{"model": "audio frame classifier", "dataset": "synthesised sound scenes: up to three everyday sounds over a background", "train_examples": 26041, "noise_aug": 0.002, "time_shift_ms": 50, "n_mels": 64, "hop_length": 160, "input": "log_mel", "spec_augment": false, "win_length": 400, "num_classes": 39, "output_stride": 4, "arch": "conformer", "norm": "rmsnorm", "activation": "relu", "mlp_ratio": 3, "head_dim": 64, "fused_qkv": true, "qk_norm": false, "layer_scale_init": 1.0, "inner_norm": false, "moe": "top_k", "drop_path": 0.1, "num_experts": 4, "moe_every": 1, "expert_mlp_ratio": 1, "experts_per_token": 2, "shared_expert": false, "subsampling": 4, "layers": 14, "width": 128, "positions": "sincos", "kernel_size": 15, "residual_init": "zero_last", "optimizer": "soap", "beta2": 0.999, "lr": 0.0052, "beta1": 0.95, "shampoo_beta": 0.95, "eps": 1e-08, "precondition_frequency": 16, "max_precond_dim": 1024, "one_sided": false, "adamw_lr_other_params": 0.0025, "grad_clip": 3.0, "steps": 8500, "batch_size": 64, "epochs": 20.9, "lr_schedule": "cosine", "final_lr_fraction": 0.05, "warmup_steps": 420, "weight_decay": 0.2, "adamw_weight_decay_other_params": 0.05}
Rows from block 6 of a small audio frame classifier, named by matrix and row number. Rows with one number within an expert belong to one neuron, the router's apart. Each number is 128 + 32 x the weight over its row's rms, rounded and kept within 0 to 255. All counts start at 0. Numbers have three digits each.
Before each expert's rows are labels from the 100 clips, of 14976, where the router gives the expert most weight on average: "top examples" is what is common among them. Only what is clearly more common there than usual is listed. The data: synthesised sound scenes: up to three everyday sounds over a background. In brackets: how many of the 100.
# router: router (model.blocks.6.mlp.router.weight, 4x128, trained with AdamW), inputs 0-127
# up: expert up (model.blocks.6.mlp.up, 4x128x128), inputs 0-127
# down: expert down (model.blocks.6.mlp.down, 4x128x128, transposed), outputs 0-127

# expert 0
top examples: chatter (99); number of sounds: 1 (72)
router.0:146112154124131136134132181108155151109107131164109070063152116134158100100108129146152143083128135135144137172178151134166160084053147100108117112187091114127138133093092133082111162131163171105135083094078118100159129046138140123110111108112107190107126132134144123060129117139109097134179113079176191201128148182129171174105137066113105107162164168138145139223122130125078095129172
up.0:104108151071140160055095133172158093148090199155113148130116123139118085126080137059110102133110148167162114150118135145140170089072127188144133111135165160163150121183187101108121092085186158194129139126128143142102114135101113143115196137167139148157143149110120117168143140134151127068054122118144111077123122119094110082042142076162130162114070116106136141189139162120132128094069
down.0:069057159123111135157151119160130176151122103164115099113121140131139193151156145046082086156091124126113143117156124126119165141139125050156123082129116073125104151117149151174101139135094163056107129130119122144091117134130133077065130103125187106102141105164104121104207172095132096120093113164107154160185153118164085173084174097182095136151183080131185086159144111134150086144115
up.1:143148083112137107187148143172129200103135175125111109137108084140125120140129160110154142100144120188119086133071148193120103176133110102090143087137085125119130122174113075188185124099128124131075166112115135125165110106139107096106160158110120140188069145095101080147158079070084135164139149133204095146079106107095161180094097108136122182149155106153185136136168096094146129055091
down.1:142193100119091156132139148104128150155067125144132118133148111050116127066096058081182212134075115108139071148162101137114155207081147136120109112155118139113139182082147134119131154157107178111085139119127105166116171156077077106141101063135116099035096146127109133091123130115122159114125085152160103164138140168173078142155159164156196135131107120144105137141127128092152152154107
up.2:124123119171098080115129083110127111168152136113162073091124135207111150161143156125153066102108070135108149098156099133142073138090130092132123170129101187087136145099051155120128155122174155071122147103164078135131163043111126145159126139121114140092115127138097157152110138121130106020091070132154160179175134190120123149124085076097136091156108116149133134134143157139162159195148
down.2:111145166135081137102147124126131141131140188079200131074116143141114151085146075088149159065071189178132096119139160151099110094184111127142199100086095156084089127071118130155115146106131152115131108145156095156150115146132135185149079126094122110123187106109141107155165132196169146117143137176190200120136171107088173129127086113179127131127106185154086077142151141119106141108179
up.3:080176087121161136125091111075094071045159081142107145132136164107105140175137129090160077110132109116113098118110154147100077101108104126087101074160116093112128101194072159088117117122116184071122088162122090116189127092093164090160130170136127146080141134179096116184130137108121179106108123104073178198136135134083099110096113085179119140086104159109125117074111144127105162100114
down.3:147088077166072067143154130231089090115127146061073128187161162165106192175150144127123136123109168151127117175102145158082110145123107071191165144128108070099155165101110098181125136115120113095131114151123108104134116130119102087126102172095119125099112069114109123138136142136198102144133146116125157123131104136125117095140099079183137121130094170152089058134186179187119124119137
up.4:097119167096134110136153089143129152123154138109119140079105122115154127184150196110149138109127114143138153095219115149120103125093182129089176154166099117149150144179102132138138132137139167132082101122156139045166125135163099187120076136122181181196090084138123146136151093085132202138134207101112140082140133203086146162044100125156108120137181108136083098156101118110140127125115
down.4:104122082085125133116100143144137131139160209082183106095152172130146107089101042137150129119124172101126122144160084139126096200100177162150064156096131119133177148194139129139162178111121096099185145096150132181127119137162136153101151138112104121099164080141141120114130091136222086083126089129084146148153172128180141136154136155105161204154147101093110181108169161139147133139158
up.5:126107160136170135096135218113138158124121129056109117122107194134099155116151146118124093084144173153180093092142117157144110044112162159079116195153140145120208095136085066061154085126092151081139142124155134121128131130105070134118036188120134087099117167152110142135097132103168113154109155095137157089144117159164111133144154081175080142114111136154104121147116134132078137090104
down.5:106094142068116088125125125157102135105099193147082139082145097135159141101152117114127159087142126124089137169072156124081122147163164167135088123100132123104086137091175122201074130190163129097072173102141107127126154072139118146119107132124135151162168140115118165136183114127117088096101104133088183169094106124117096084079102029068144107158100116104184048126151095162146119156144
up.6:155100112112190134096141125161090129134063157161172107139116133141090120084118161129195119130161137098109130115165144151157098123145155126094128149180196159124127091096093085071094145178124165093172121081186106129131171106143099093079160130148120161165149129067134129068116103116106186137112084136120160155148111151109105162061075094164106192165100160104122067210161112125131151153144
down.6:098180139128147170114102086132155071127143149138138127097215193144147091171144027135083107072130115137130150129127121087127132119137122155131216063167062140053141158113141102154146109149077197132070144124144126162132158150140134098121174099135133115109155189135145120156101054105160143120130112110160128176132126106140090157162132114110132121102181119144121110110133158142050095139133
up.7:123126169135138113106137129182161089119097187106032120114083103113062142162112151084061197076148146094140117122148144117116113126148089105101127113135171088062154126155096156099108171161132103118143106081126107071159058110085142104138103141090153091144113158150139108136148168084132128119099147124161096197144142123141183097175080092147175177142180110167098145144126101184158137165119
down.7:081144172082165073141127148123126099185094126117122158128124115136119118074199099140120129130107077062150155159143139146152077174093165036101110149164185130130098151159168096166127139145117146108137179152157084125175154179175142153148159180133123125106130106163094135143111151144107163093173180115116105098143099119090144089172135153187143184093094205126145099112113137169148129059124
up.8:092129116137091091112140154119136111126162092127166104054141167174129144122133160114161090053057083103110146111103120146114143104082125098068188100185121147083130112104138108173178142149113129118134151132124175123151185179115132136118049083109112141106122108142107056161177105076160123122084104134093142110087072152102129152080153044163125129099077159064140092139091130129149151134138
down.8:088136154127134135152088128144090106159186132120137105141091172179137133157170132114187171151138163144095108133111105156071121088075158173141115160108144068131122122084155160113153158157023118153109171092126133141147149177118105070110108126180126153123060090100120115120148131054160121162089153171105203115119114132134151102138128139164168119128099138095095196105186094094145126205124
up.9:161100112110131106146197131129116143188101131144030153130133119115098101108113073127101104127110152152163186135174083150162238118113168127162093129131129110110081191221121106142114149149129096163191147127142120142124174130133173107156113114174164092103116088132159145125098167174095131115136115107141213153135119144115125098143148107146116122161153104113105171163186163119149195137100
down.9:130099116109150121128115138126128102112144132124148156085137121153165119110097155177179103105130200108170111104129178096165157105200127113082105157110112131074103113118137146086107114145087203100079082142118143090136139042082117074153172160102180135137212167151178151129139093135112148179181139094154070138096155113185132132146123162117118098085088061175140171152154134160116150139095
up.10:126128166130165177103096164109166129181105098148055158152117160101078098178174161200131132142139131179157126109126106126179138115105111071155098134176138112139100051143111164157096112095161133137120108149147103113168133183089110157087149125093129133153126078139141165145053174148131144118109175139130158118175128128119148174079177187197130162133151178105153085116074134067109144107090
down.10:132079155081090148140161128146105129174144136109144114166160128187180138113126105128143141118095087135133116121088044154112090129218175156090161148150119076156081115133109142124181170113137070125139155132074168144063117158147145153105135122171101187103126136116166149161162158188156169178175134100160156113106150083145136133098152126163171133058170157076164126136095102100080098093139
up.11:196119119109113111079141080134113094087180162151171164146155086180144175144158195087123136146098050127141151120121182094143127092129167085145130116068131175136115131154101144125122122171104216121137142088080144128161126101135108150181139117131157127085073116116111105176140183134119140111139142169132173126130118147132113127106134127085129207153061175100155133143036108129178170112127
down.11:166120148095127151169139137057141135171109194211161075112123110117163121112127036143102105106114156143133126117180118080126112065110119138161076155171180096093059105136197208156163094138121135110127100150111101128157140153059145100115194102151109134128122133091094173096100128145132085138146086092104161130129171151131091114160090111100122163104111178142078129110110148108166131152126

# expert 2
top examples: number of sounds: 1 (91); electric buzz (85); reverberation (69)
router.2:036099118068100152127171130088129121057120146114125168138119081160130179140172117150149131105116141078118139090087133099113081132141070084111173105095124074168160094082162172159146168139107129118145146197113172140085136208142111172123073137095141151137113088127162145141127158158101207174102134138112137129152149098161132157133111157161133154080136128092154152119130164134204151112187
up.0:070123109079098151092115062137089116106126165110205106049113113147097173151168083112170164091134067122127146103135115152125107106124113171190110097119166110141131086139185159138172119129096093102104142132126167137096088127113117123114057150111096176103093165170116132185122147106101159114077103126159095114135087085085124187113150106131164163088019131138112152153108113120169130122113
down.0:114090171079063157085121103087149131106108129127105148179123151090189114124166145142105077123169183157164172140103152104124140133134152101096182060123134080107224103157109079148142147167063096144113144159139161102076098113134126140119144142129108164105153064127112086163136149058125119199099116155082141076112105091109114130175138170125127115176129115145148173137167185096121149154111
up.1:046120154098184106169161213096092094120139093113138097126127158121169121124112159139110066160133078117111128146108112196104085132149164158101148132176102149108169100190110181129175120142150197154125117118145151155139062144118107145157106150102165086099101126128121103153124108151095084070055118095096135145171095180125074131161136125144077101105123108091082115123091090152085129089085
down.1:067128125134104124168121204088158135166155109048139174072163104150180120175113069145111090128151124121122113056135109139127169142120106149111105157133092133122156110116105180067147136151128068124160143129103146173143092141096182151151139160133103115166162135182108107164115139134106135107085118121092094068125117158118126108114131137117142100152097158153200068136112089134107170246090
up.2:209145131161126105145108127158129144188165038110124081116117161060117092130124109149128155157083154106084094168129119186106070167136111192098124184166111133161119177143129192144138169116145076109120130143180149148117144104130194116219112137134090161099139062192060152157126099107147118175152091112084153136147107153108144132116141123116159114144082144113118114152147130141122121093157
down.2:164125107111113097161121164139197089127157121198167113091071131139139135128111179177109056173110127134093116097126128189144164172094065181128132157170149133112088103144175125162161077123124062122175109147147139127111101170114127117117138152136146110157134174177113165122095167085123146155130151147156113121108058167159125060172092145091141161084125171146214104142119152182162128128151
up.3:149126090128159132184084165105184095090133133112101107124089065062098121128079052175154086159084171120172093152122140079078035143086153145131133156090133148172050066172145132135136114147116149129090142126118170146110133091147166116145147179121129127112141148119139162178109061120137131122160142106129164160102114172127126114069101066143134139098146111127147143159100135134060113155089
down.3:142072114121131162148125171167138063165121087160115099093143114150135105114104103126098133152146194138154126159107156158140149135110075146087104157150179123172103129153172166127105126131201161142138079141113144072131101153205101141086165091099082140156097208178164096107154131098070148161171125078097105175102146120144161124145078148129087135136097144142190127164140086125164176064163
up.4:116141094135140068125122138131165119143147105089069104017145119058071155147082079191157168151105136156169124081139174120113114127123138132097109132085171123114161074103130105095180099151170108141126157148092129109085182163140129134150128172110115137129160157138130159163185150173110130146125117095112035104119117109124057136109106094106138094092081111163146091164085095128141100139068
down.4:156069095161126130116088099125115113121183101097131073142123122105105129130160125108170166112148180168121081163194109128137147096111167107159073117154188150112132102106088174099143157150097088131109134150152159105130160100099151115128131086126045159089102151134181088160132136174123112178138112120139088084050046103109099091178135124086129175092129151186148192124143125120127204149140
up.5:137117170101121130129056093114094095117131107086091144074160122134122154134155198094153092152123151106111137073111086159182099152100152135085085144109182170062111100140089158169163115112166135141105093133083098149148168103110095169155157117155133141112146187149136106155114192101100154155108197142162067115101132131082193107138094077126116144120119111070179113088079170166138171106095
down.5:113164097131116129135136099142105176129112112117088103068144146134122118112151126039133108142166116151116113102145087090152175124117099165052157056123078135138115139133029083100147155147125146123156183140173098130149136144080117087157088136096124167091105114141136092097104166116104127181086126147156157133113172156158106211112108096130094102096089120148188186105206146169170166120131
up.6:128092116141159121132159105154084139101155098156143154164163107113130112113098154143121131089157182101077093135103082103113137160093121054107081154099071111117141122091096154117142161101118125113114136060057117170137072133111130149132116137163148082076087099148117147140168138110176102135128173135111134144155083138115097049051176138208117148092155103129170051159083169144120100067108
down.6:150139113094159139108151161085183146138101184135091093050069135121166160109142129110062099114198156111101128137171150161183121174147118110144115171133108144175115113071122084061126123127171123113185134119094091151128123124111076080148177123161111116131122120144124124070134158150140096165102079089171214187115115139117106143164134121166161115166117170097148176076130161134139193120137
up.7:102099072104102115132193124103063146134139139106098158144123136153099151136189152142202151162125106109132110140102134155136120147178133112121129146142113147181109108141127117138160134072031146072136148151159135085102107180140115134137114093173104222165170115105114116131148117120215165196155104175159189163107087105095118166135151106192140148144176127086147162158141103124118132091086
down.7:095077098125159096154162119129148202099143154145150127063150069155054107121092171127088176130124168140081149112106088113136041168113108061086136164090101135143150139154126099123104079106140110128144114132122161093147069167174109127129105072142150079089123120120176112165109152152102120178149119069097102137131195091081135148133138169115142138096103077084156087130112162136148162096174
up.8:124103128111128162096156083121150118166131124148180132134112073125149115183131178119069077098128128134097120149130152106143075058092112130169122109126121104143111125128086118158159129179178073182115138114104152107115138157141118103092145112117158172096098145027158115127124141103148130111149090144099110134175143100218164154115180102121059098118105148120116190077181078092191148172181
down.8:154119133113142193151093095160106121139119112101079154103116149112122166044096178041147104148108112116125135139116157172096143078150109135066098103085098089102121172139135143080161173082141178112122094077180153151157109095149116115117162165065104125131109140099139108117163125131174126106100167151185124109108126124199167144127156160090122146129117168111086118117142144101125056051200
up.9:171129122113128101072176113108135109143103184105168106127164071079092124166191149163193137132116147110133155126155160150178123191058104083146156125142091152061078161129155112135093076161102072118104148127135120152136165157166171110164143122140134131081092122107105167119121134103134178097146087111115191141139157094152138079156136120112118108159124107114076127201188094047121169101119
down.9:065104177108133129142124154164098137145167120098074121203083122123080112106171064128166152110120099161124089149132145070157091108098153121150102149144110210235105118131081144131168127109097099115176149127089130055159087116099080147119123112133140166136121128145151124118111107106183117077113123181163134106142118192182083101154129105105116166098092126182129159105086099177105110132135
up.10:095105187127095092044165085124163147107102137176118079130114101124109143140131154138139162118145096103144107103156142101147142062176128068152137122140099116113101173167107167159127131118150117133143171136156135096178108153166165122090146138132136146123101138137135115153054113139140139105079108115114111155163108107119150136097141214186108206082190133141134178082160089146184199190191
down.10:168095115152152136128086168141129106157117132160127132096139103098136174104100129065160132144104151099131126123191095142154068126150137167168127124102106134179135153129191196142152153148102167092125121118135128151081089187142070137131141073104175098115205157145146133108201132081130146132085128188132137109116110109141140178140113160137155114164150154153056109170213124111151048064152
up.11:135113133124084096130074133115127128110148152139075145105077096167143120144117134173152121130096090132168167149165138132186114161146122162150081165158076074109165109080116147105147106156061136073054104157131072100072147125115136061136141095094086107105111113093113132140077091151106142145117170118120088142123057120039110194123089149106145043131119143123102134171138135161084083129154
down.11:115156186091131122163099149088107127163095168090145134107140070100150131149071131154092171124184108114139104104098118112156154149094160109079083111178138077138152177123104085087139106152127109157176150063193112121167142153081075136064117089087142113134108198147103169147111123110127156152104177123120134126133115152145119106141146096104155080146136126056072107116083129196155169173058

# expert 1
top examples: fire crackling (34); rain (29)
router.1:129098126167088127167104104157152148200141128152098101132177156130133064155098102093130092130129123150138135085064101064140169173124130120113127137105118095082118129161074137072095069102128068173087149122115076124143101097095077129150082154078200104088166121132107147105140151157165078098129143155142176125105084130130109080204149190114096102111163114107162152131154140144127153128054
up.0:067109153141130089131115169130126104111087086146072151099096093107125109135094168111135149135147133128110155155093157079107156134111087099080088090108104133108048133161078124181140088113104147147110175133098122079154080087125204089111079132174101117136117088144070121122121205165135072114177145159152184111131117143172093162181116115161171106146118131129200097072124105119093181143135
down.0:134121127149130157136143144102112153125091092141184130161152158138117096144153125138039118112162108134118079207092109193097096156090122156173183149184088163105188161124090134137124111153107072106143097171095140175127095120049077115131156116180200095115086171103114103102136095117186150134127103099143032099151152132141106117139180121173153153133140136129145165152113127126120105122069
up.1:156154137116105112179163150069110152160156111161121111119134168172107124160125174102143136157169091128119104167129070155117122121097098097169113139055111100131122137119071187162094132130164168139106041150127128202132115126127085078116137101147105141124097141181098137120075191104137168122158090131127131096100115164114151057096131064148143113102132159169189113033158138146091182115136
down.1:165106128124206132107176174142138150164125091103110157160113153172167165111143121131119127116128085216137113127138050131171172113135144122106115092161158126107097171109133152153184093140123128158121135068174193200118139146149129166167107065165153167180152117133095152117157126101131177161137068151142164074135166097071168099104092132145182121114129116110104141123143137077167097084075
up.2:102115186154181104113107094184154145111158194134105048158103180163163124121133095121111155062083165134142127114092140194124115164164133145159059117151191105110175118143183157143119169107158130114134095100092107134101100123180111132119102121076077093097098119105156166108097107129109124165168126143126157120166137142149194179084142141058162120188139143081100112136093142183112102148116
down.2:078124174102131046130147115103128130041053125107092145113152075154099145156156128162153072182116106086112105143157120132168153120076136099081092072140144106143131107108089119087107167109133089096122143144170093070131110173124152143079122138176155149165131099136145121158080095149131131101134104126114199090118154148150158171167057159106136137173081091107123142135173157090082171164158
up.3:132112131079197098172134122183119150109172086157167098122133090099119112068171132130160102173102111109147116135136116125064167101143159099084121106119118147108135118158136119108150227115110132161061145140109080172115139143123166087155146092089093122168101130119091091111186132126136143150087098143082157073153135175123095158193088157104100105129167111090108075156053074145126098130188
down.3:118142120112151132183159093144107174106113084125146139180150100109154144134125147130114136131055093157135182111177146108132114156095097142135096093149131107112131125160129155108147167102079160125109100134120075096099105087169070068162147146106064156108124137107058076172141155128125137103158069102156181101203150108067157138154153162167111165166150148141105151223128135123168051116170
up.4:104078065135096156138147148146110075147151140129117157088169073113054126169134102116125091155112080132121119123112141128150105104160160121173056148137087134121145147155189159121078142139125153148119121106148149189151115116146137091079069249127142096135161145093102121099121204160123103155047115137117116142097120143114118097141162167093167144095162163089101118140139172143070164098088
down.4:151133156158086137157101177068124111125105183172133112113130114180097115134095154131151173092160204076163117163156135115102096099097088091149187107119151093128139067110131120167149141128125178133066193144089108109104111105070113125069151080080145152124075137134120173124146111180117155134117184158126144157121064151106115195099123101148097089102084115087193136086085132117154124100112
up.5:151118087152137104177098110115072134143183091113156103119064063150061120138087152160200107085156102133124145153134113180041131115193065126089121138144156122102123040121123162174116145101168159105161094177143118147117097121130144137118161066156181118113155157138150134139109147113101143101121124138139149127108114143099152138166164086145061101122158151163172195119178145076118089111129
down.5:091121095170201172130151209155123117128067084113136154116119114136177179150156112074096094114083123160138104151132153116108169135220134124150135098121094141124141203128148110096146122191104137156133125101141133099198132124186115121140158084148176118122121089154147101175199168135090101076163121132103115146183161141188128160118188069141098091151152149092142121173144148139116121106121
up.6:122122137103090107118143101174136123163082177121086156080140139164105076084110197103109141076183152130151092130110129101112107176101115113128126168137065152131114150132148168032060096123144142094132094070125178072148107142144101087139085102117132086115166113079097110127125122059183126091133106195133105200118118163110063113086113140109108145094163139132130088135131120111194109136124
down.6:120092158085118093142133147110195093147059150156145128118073123150112114127132072157122158128103102121158133206188114152132190137131128181132150084187149061141088157108109089135085123154127150096161151116147126197143117104146130179186125101094128116141123127124127169089200121062184167137194192170165117133112107155105086104134156071110150170144146140140097137153120153111070117116127
up.7:093130131163088110113118125150111113185136064159112120152152120153138146148118065139117118067175120098103089164135120117122103142135142145187126123128090118143128147124134085068096099075095154065078127122149167154125098040096088092106023115146093158140056182131136144091119067112114160102147056186160098176141148140144144120122079126086144130158090136121175133159134117169109089126138
down.7:162169137201108134174092131138147164143157140208123102099140078107117105102101133154145148166155199116164170191153156197134150087144083155116098101108182117129075132063125097145067127109129139076106142193145155143140157162141124169089105112129119129177105126140081089128118146158106145136177104130116124166103085132099106121143066126175174203076116125114093120158070133118165127108159
up.8:108086149180103117096118094063109132120113052160163133115102191189086111113170053133108145099139111150110089159138084120057117124116094079209157134091116128197140172144081181089114147119081142119119072127149142126132112069109124127114116147103118098102099131171074112132145118109158147159151117152185180111207116109136151073082126123106126149151091139093168104133119127123150078141116
down.8:154137152195141122114109126135155196123096090126114092115166126122090137119067092146095163096150125141086129154133109158081127091090103138146150094143172158175077118121068166079109127149156109116130121125065140131172122101090063134086094080070135113143160150110122089098067133157144157156095116093137152119195129117127120157116112162208145151061111102117152183100097029100125152165135
up.9:113201092178176113147097175073078094118163105154165170094105106092161083147090167161139118106092112106124185084118098160214124149135110141189128113127111135084082090103120118111100191156149073157114155088167130086148167062098166140163155102158109158186118131160133128108092130123099114139125155147192108143105121160095173110095155147123143115091085193156134140148120093133134096172120
down.9:149094078075133135135163127102125112126144093148087126095124122163163153178124136109154168135113071109078159061101105084137113151180124084103158172142122143098188198138170065100175108092173109094147142111164129103156149144160151122136093169166115076099184146182195119129185127141100170121100086103091156157134202166187158090149132118092103145116169174135095096136138113128159114144115
up.10:086116069050107144155095101126130125153103106148127163198066129109129122085125118109143110124117153077126153103122113064146134083167100130116190116119112099106130093138127101159201137151052083092132170141179173090160163140148142110132150165130116165156078180160166146165116052153116159131064142096111189105082091086107103113130068123111086128111121118144098190148127181130131142109132
down.10:118163092077127209183122168108077063119138123119181152122123131180150161111098054189130129128169136154119118111129087104080131143116169158144153152150136095208144120090112078127176138165129099169144117155130085112088165090174090098094122108159109120136102077119164142186140100073060126136102067164146144150142115131141120149127100127132145142096111133096025135146107174127129135158112
up.11:153134111121122175067118140082143091117122140095126187118118141185124130190127103135115147127107175110175096137137205163068126161167132114127159111185091148176147063143063133131115164089128143159123136165123113114130139096123168113138071176135098150119188140123118109074150145084190088128116137085138083163064145162117129107129119076174126176142131137189175138038116138067128141111125
down.11:137205084123116072089135097141092123155153159131153096052085157153069062155126057108130092103126096084168094157092115140095123096095120204106168164107144164157137163121110192130113132137133164122114053118147136132181066080168142101136157079127092105112154112142159109155146140150108166158121140101173114072104128141165103127125164121090110120101113092156128129138164107148125086082193

# expert 3
top examples: background: none (66); creak (41); howling (29)
router.3:154179147129130144110114111165135141130131106122166143163143095149181133098141174138135146219150155107140093172134155165127156168160150192183067174122159145166112169125100176145093107148075093133123172102151159113111094126131174069169220154196097110165156106153115159137192078137116088141183130138100064115160126110178115110116169119070126150114121140105126157141171088114138109152156
up.0:153086116171101095141126184080102083112140167085083096115132081084154082135025100130125128147153194141104133160085110149122083119121167123117102163144121162152102087119149132125162097162217089132164146077068130094157131134108074137134116128153096180157091071152107159158128093141134076112114163145128094068100139163079108134097123125107109128132161088106158051135113146140180130128102
down.0:123114138142145154150134128097103102133164159084130096152164166101093131160103161183077117090120139129080131157086113147126114148150124172076087107099220127180139135163187178158181088115224139160145110061100144073165166096122089154157111130128115154122100112140116105181119131154185133129186180164127110104162129137125178127161054155127083126160113090127151126169141109152176141101095
up.1:122087114083106145121123107091180063168153189133153199135092148110125171133102185159135148064106083175106101108110103072168161137105142159110124143146132154150123174136072056136133126137110167163117128101096165094130085130163090133086155149168176117109113156134063113139171130128088169138141129139134167064084072178108168062134150101149113131155068173185113134155120116129116100165126
down.1:145140125125126043093183114099129092092112080056098136128180117157158126096133133169165166089115162153113131080107127130151149153159105083142085177133134120105100105132103125117139157111045132096097078111165114061054130155056162088160161158121149122117099087123154161101096107100125123123136130131130059166128098193117156166153128143077145104066153147193113165176110155116106122106105
up.2:148119122140111092141112111129082075097119156127114131068117172094143167149162052141156095097144163117142144132113121086147148114093115092171107127096187143102133133040149103112086119109177129132125153129146128156070070070111190115088123102116124116093204116065189169170123098139100140146132150124106106093085139089134119082135148105068126133125087165074157177136138171101148162176197
down.2:160067112159131101152167115105131114173147124082135189141106139101097139113100082175146167080152093074127064164171184140144134197160152173120113136100068167126070116049108119128120137127128182150134108107116157105098109113117137063169163120139155095079139168096074126095130147104138112136147146100175182179119106129063128127107115100117138075140136089125130123114021104133156113126123
up.3:134127128128116124111120075150053136111170179153091080107177075122104135106037101124092169084119097145151118145082130112099086139200146111183103127132033104117145175128125113149053159143123124129153125085138145097166150164123113100111085110059132078093079146105108155153114190127179129100116166121152089125071122125106095109098122111118120136148113153127135143110115173106043153158135
down.3:062147147199138120143088110109152170117131134131153154102163209099069112138129141112129124174202090074124129107115112168108081122085104192079135128082141147143095105079138140175104166146119132029105127120096142110086161190084127111133113110108134129117067126121162106119100178155113139118142129053122184156113182159074113139167134134095162118140164123148089130106152083115183122111120
up.4:150097074165165144169159152176071149103153100126159147172164174107170133103089129133107144014118104131162152123100092115115122161137091130115142145132137158133129115133101170132104101142141140129086109134164102071168150103146108126163070200107137166116098151098061101111121151088201134100096107130121080100204148062152142073128127133099112167086166147086112156088100120084134078141111
down.4:181094169112136126120120084157093167126132128093217149108176141098132206136063136139144146146116092128120166096164106145115134154114128092108104177128070081099199127178164108163127122162102114183100089087097119146147143150155151189110087124164157119142144058101107111147121133108081153133139124057071100112095137142047140113133126079178127122099151141085167110128115113158150083153180
up.5:053119126093090104128157090092125130084133081095132120072132136172112141139126096136104150184139148095091110155139067096134080172152115118098149156141073127167170124087118116161154140204101134121095142101192138118147097218153116076097109099148120132111101091118133167119123087103173125127110134166093148137083137094090075133082129106147226178125103120101090141085077069099146134134146
down.5:121146171095122149128140097071121153147132204143105100063151177153121102134139137138121143095170125125112134094132126102139096171118121125116131095119116126142166120135160102174144131175042116131134149135114162112068170159157044123170099146163109100085118145145116182134048158112146183163107130101112165160149130099101180113187136126122185199118095135202130126083124131223134087117110
up.6:177134127132161090134091100088129099096183102115126098136140113114145131164136103145124201148095158110119158140155131104115116133173071145141141047140174133143108136169123143099115153121170096083079084127094090166105155100094168142117061105157106157090067160123131103111166159128114144130144161161185042103143152152176170189120066082181090162137044134085114142131162130135139162149128
down.6:149129063130141104111101076147088109127161135152074120138106156157129095153052119099099107138120124116091152117091072165170133129132137189138102169117136102123102170116138097135109147154160122211086143102115193131138134054132048112130144155134129143209073116049124108143130085146147104062145136093149133147182149148136107139123145124120179097135105107146163134139106198180179088083111
up.7:087155133106142117107135170177144093122149079146155125121143160155168122117103181108118138034144101156137146100094098122101161111133112115135118111178171150103137208111151180159140145112103139138168090160127120113161122155157152149144122153129110133088084192170099088179158079092144112134102061061117154111153137211114138164145137064190178092190090105164110151084150139110159152101094
down.7:071160102134113115100149139144128098137098117135138161103098133134205176132137078139172120141086136177104185150101144132182121084117158115127101093151078117097118129170129119152153127111111143198145131141134118069157098121092172147071167081149137110111148138175141159151131118140094083120157119177180147188193138158096189091143102115072160117079134126113157087109083119158157198214086
up.8:160141111165122118113146138183172142117130104177172173121102041162159133162120189133114139104134107139139132101125108094154130126157103128079160155131121161186094127160190113150150163143084205116157111090119134106161076121074177182109090100139126158089119121122123086177115132133124160111065083104112198124102123161114077139130097166107030136061132078142168108099133110095153119156137
down.8:051120081163080092129106112153155100109091106129163113129064097135210121141121118146149152125081095100143110132168071146079182208128126137186077122137095079122077098047146117091121101085097184169101148136091137090099140073114125103163095073167111119125144189139145115133175143090125147138110127123141161132154185121105148173155157125136159159181121101130116107122127141116134091137185
up.9:081085149103100135142167128120137152132129179121121144163132099194195129157144201114127105087105160075131153128129120107142105086127179145085092118178132098178116074174164109157071114128121166109085089125110120124119089119159151119152123162210129136128105172124178086068099102088114175152152127133155116083122087089203129145123084151132096132096213084158188114153098112130144150160147
down.9:159121147111094170132116023175151209125104110093137094134035142184130092162152139116134095139139090143132091159116093097162122091122210105106153220080172084175093152117152125117180092100099129102095113094126135146121134160115137117112102138130105120123096106110142110119153109153118178139104172129150202152052129132131164161133117143103100115182120133160082154104143095109157121136099
up.10:164092102160167117131194119188131137099128138179189170162119092146112167141118091106067100171112146190148116098090126184102134094092131076112123147167142126117151091141138116124147099146114168058108081076111150111136171104138170103081136119163049149169178136125121154063105194102093132137098103084152105141132151108113150122069119090137132119122180134148092164213172103138120112124135
down.10:123054144100151125081057157094098119086094069193163113195118090086156116112102134166116117121155125128120091177120149117137142132110157180131186125157145094117184101128058112095152102114087146151116141084182149108138190118142120148114133123114148129123164140101138102149096142100108139173103121167138117183181094135142079141128159162150194146084092165126135171097133124037135070176155
up.11:113133062156229114113147104147077117103152118143113071158168137137111188141054129091118084131147145113080113125128160142118151183106096134179095188148146155132106150092116151095107135117117195153094101142162104132161141110139162153087076166141077111179137121136099180104123087082137177131078117102135153077157105141129183119076122157183151117166144086108094182159136170101140156104155
down.11:107120077153105153112175107127106118081060090138113140133134095107143159143148108143155173150123138095084132083153142168103152124123154158147137112126107131102207151135136146118080147147114097121151140109203049102140170086142138082170140147112097074112118123054141091192147160022136116117101077109215107163145110073121080095171095173131162116106126126137143134124112088143123113180125